Rows from block 7, named by matrix and row number. Rows with one number belong to one attention dimension. Each number is 200 + 30 x the weight over its row's rms, rounded and kept within 0 to 999. All counts start at 0. After the name is the row's rms in percent of the matrix's.
# v: attention value (model.blocks.7.attn.v.weight, 192x192), inputs 0-95
# proj: attention output (model.blocks.7.attn.proj.weight, 192x192, transposed), outputs 0-95
v.105,077,228,204,228,239,180,148,214,221,155,186,221,173,161,175,243,196,188,151,208,160,160,215,168,217,178,198,133,249,254,188,237,202,207,162,226,222,263,223,223,184,237,227,204,165,266,257,235,268,182,143,210,178,239,135,222,204,154,199,211,195,207,192,214,211,190,205,169,213,207,180,223,197,153,200,184,244,150,185,135,222,212,167,148,185,173,202,160,272,198,185,207,235,204,190,185,153
v.106,072,185,176,221,168,213,232,173,234,203,182,237,189,247,160,207,165,169,199,194,156,228,224,181,209,195,201,191,293,226,175,202,168,159,181,223,208,169,245,185,169,170,177,139,203,212,173,217,221,160,203,156,174,128,203,236,197,222,210,268,268,160,177,204,169,204,208,176,211,220,172,251,214,197,179,172,179,215,160,214,181,220,161,206,246,202,174,179,221,175,153,239,262,206,193,199,204
v.107,078,138,204,188,181,191,161,181,171,212,234,187,188,159,198,146,219,207,165,182,191,164,202,263,200,221,194,191,209,310,170,196,194,199,228,152,132,271,179,232,181,255,186,260,239,160,127,262,169,158,175,192,220,182,256,211,210,223,220,232,155,237,212,192,250,226,116,182,225,208,185,228,191,194,140,184,219,188,248,202,194,239,199,165,158,248,233,187,238,227,168,156,249,203,217,189,129
v.108,078,152,183,218,247,223,186,200,211,152,197,236,162,208,153,175,202,235,236,186,176,189,198,221,175,152,233,198,228,185,188,176,219,183,187,210,222,234,171,189,185,227,148,180,254,178,256,197,215,191,239,257,209,172,267,206,210,186,233,216,164,199,224,190,204,214,211,235,227,181,241,196,202,242,142,205,241,234,258,246,210,196,222,208,191,131,227,189,192,242,236,171,189,195,168,184,199
v.109,087,225,179,192,262,184,211,163,204,144,221,216,240,175,160,219,229,136,222,183,202,225,216,182,215,197,232,218,168,185,178,174,214,210,195,185,227,175,190,190,196,204,197,203,191,233,178,238,190,186,245,252,244,200,176,200,199,224,133,245,189,150,163,215,178,168,160,227,198,188,207,188,191,193,159,155,158,178,169,223,192,249,226,188,197,182,131,257,221,193,200,262,192,150,253,160,240
v.110,073,120,280,218,170,219,167,203,199,202,217,229,154,156,180,162,168,171,197,169,175,128,202,238,199,191,172,219,179,194,222,215,187,163,248,164,201,173,200,251,182,206,178,185,163,198,247,126,179,204,172,224,236,185,191,190,198,181,200,230,186,219,212,225,214,188,272,219,182,277,150,190,195,186,171,187,196,165,216,193,193,233,199,201,219,173,197,173,220,188,164,199,185,172,153,192,178
v.111,081,204,147,237,178,225,204,202,151,216,284,162,190,209,181,180,185,218,133,224,186,181,188,258,186,215,176,206,252,204,213,198,223,221,193,270,203,219,176,202,165,208,129,220,200,212,184,165,203,215,162,200,180,222,191,226,195,241,174,203,173,196,228,179,191,236,201,204,225,232,196,190,240,218,229,228,185,218,212,178,211,238,226,190,170,200,192,195,198,211,179,217,209,179,161,215,177
v.112,096,264,171,201,232,152,189,187,239,229,173,211,185,254,192,193,188,202,226,167,125,197,222,199,221,196,205,229,152,192,190,209,180,199,173,131,177,182,206,227,166,188,226,202,201,177,211,186,202,225,146,192,198,221,222,174,244,165,206,240,222,184,139,242,201,153,200,187,201,163,206,256,250,207,220,206,187,158,230,202,232,185,234,155,214,160,197,180,176,213,134,210,204,136,242,219,231
proj.105,080,198,220,207,272,155,253,225,255,260,263,189,187,227,205,161,204,175,199,224,194,149,253,207,192,157,223,215,226,310,194,155,184,240,174,219,164,143,206,230,154,205,244,170,217,167,169,182,233,195,216,211,178,158,225,221,175,176,178,150,199,192,186,164,188,152,190,224,160,170,188,189,191,243,196,200,186,187,205,200,167,210,181,251,226,192,218,205,164,205,213,185,202,227,251,205,186
proj.106,075,211,165,202,138,194,175,165,212,192,207,213,216,143,200,146,276,190,290,196,236,190,231,220,169,145,208,228,156,237,143,192,149,224,161,253,214,254,145,194,173,210,229,161,178,208,219,204,207,207,171,199,188,224,218,183,163,220,192,196,176,157,252,198,251,206,222,210,236,209,219,173,200,169,190,194,215,233,225,154,171,218,213,166,166,191,227,174,200,190,180,197,194,197,204,206,140
proj.107,094,226,225,187,214,190,182,209,182,203,226,150,171,203,226,187,160,183,183,231,247,196,255,241,229,210,215,194,206,206,261,182,183,218,273,122,178,157,174,253,212,277,200,199,174,168,197,190,147,155,275,204,181,220,147,165,172,190,197,178,192,226,253,174,174,211,137,183,142,176,217,185,172,183,221,233,191,171,169,231,171,205,164,236,153,210,203,225,219,165,202,213,153,186,208,186,234
proj.108,085,197,181,212,238,200,199,191,217,231,154,175,244,203,198,198,208,190,176,199,214,164,216,224,202,180,178,229,177,184,207,208,217,194,185,211,206,151,288,183,177,207,254,217,133,219,190,154,185,175,197,265,188,189,148,193,121,180,175,176,178,198,220,120,201,210,233,207,227,196,215,198,179,223,249,200,200,201,196,243,217,206,228,170,165,164,196,196,218,235,145,227,214,218,236,215,214
proj.109,083,201,170,237,271,170,162,240,224,266,225,200,200,264,205,182,224,273,223,155,190,210,185,188,223,169,210,186,213,194,202,234,172,196,167,189,141,206,205,137,209,199,198,181,214,145,237,172,177,234,173,239,135,223,198,188,237,216,234,202,175,211,222,199,199,198,172,159,191,151,198,218,199,206,233,226,249,171,224,239,195,274,186,230,219,204,206,221,158,209,224,212,158,257,156,288,231
proj.110,090,212,263,218,222,227,240,207,199,227,210,195,208,200,194,222,234,194,207,275,189,120,238,193,215,218,246,205,213,182,200,178,178,209,208,191,190,193,171,227,213,187,203,195,216,183,180,269,170,179,200,185,140,195,182,239,178,219,242,200,217,189,164,180,155,174,192,223,217,164,157,185,209,186,257,209,229,216,209,235,176,201,181,207,217,212,240,205,195,248,193,195,215,224,198,186,205
proj.111,093,188,196,174,195,271,217,181,119,229,268,197,183,171,197,207,226,161,234,166,198,205,211,201,193,192,207,193,168,212,195,173,202,219,209,226,156,176,209,198,211,229,274,209,143,226,158,247,209,130,218,205,209,173,238,219,226,243,181,198,257,216,199,218,232,175,201,213,164,195,183,223,193,202,216,167,279,169,195,224,245,232,179,212,235,227,205,195,178,214,153,181,180,172,244,182,196
proj.112,098,188,189,147,224,191,221,231,171,174,167,211,177,151,188,185,199,167,157,189,208,188,187,195,245,191,186,221,290,244,188,201,192,207,132,132,220,175,170,219,172,205,183,197,193,214,205,235,177,179,230,186,194,168,217,201,116,216,176,165,153,225,230,171,174,199,170,208,211,178,211,230,152,190,243,178,215,191,181,238,231,226,157,238,249,184,206,187,211,193,217,218,164,211,166,183,246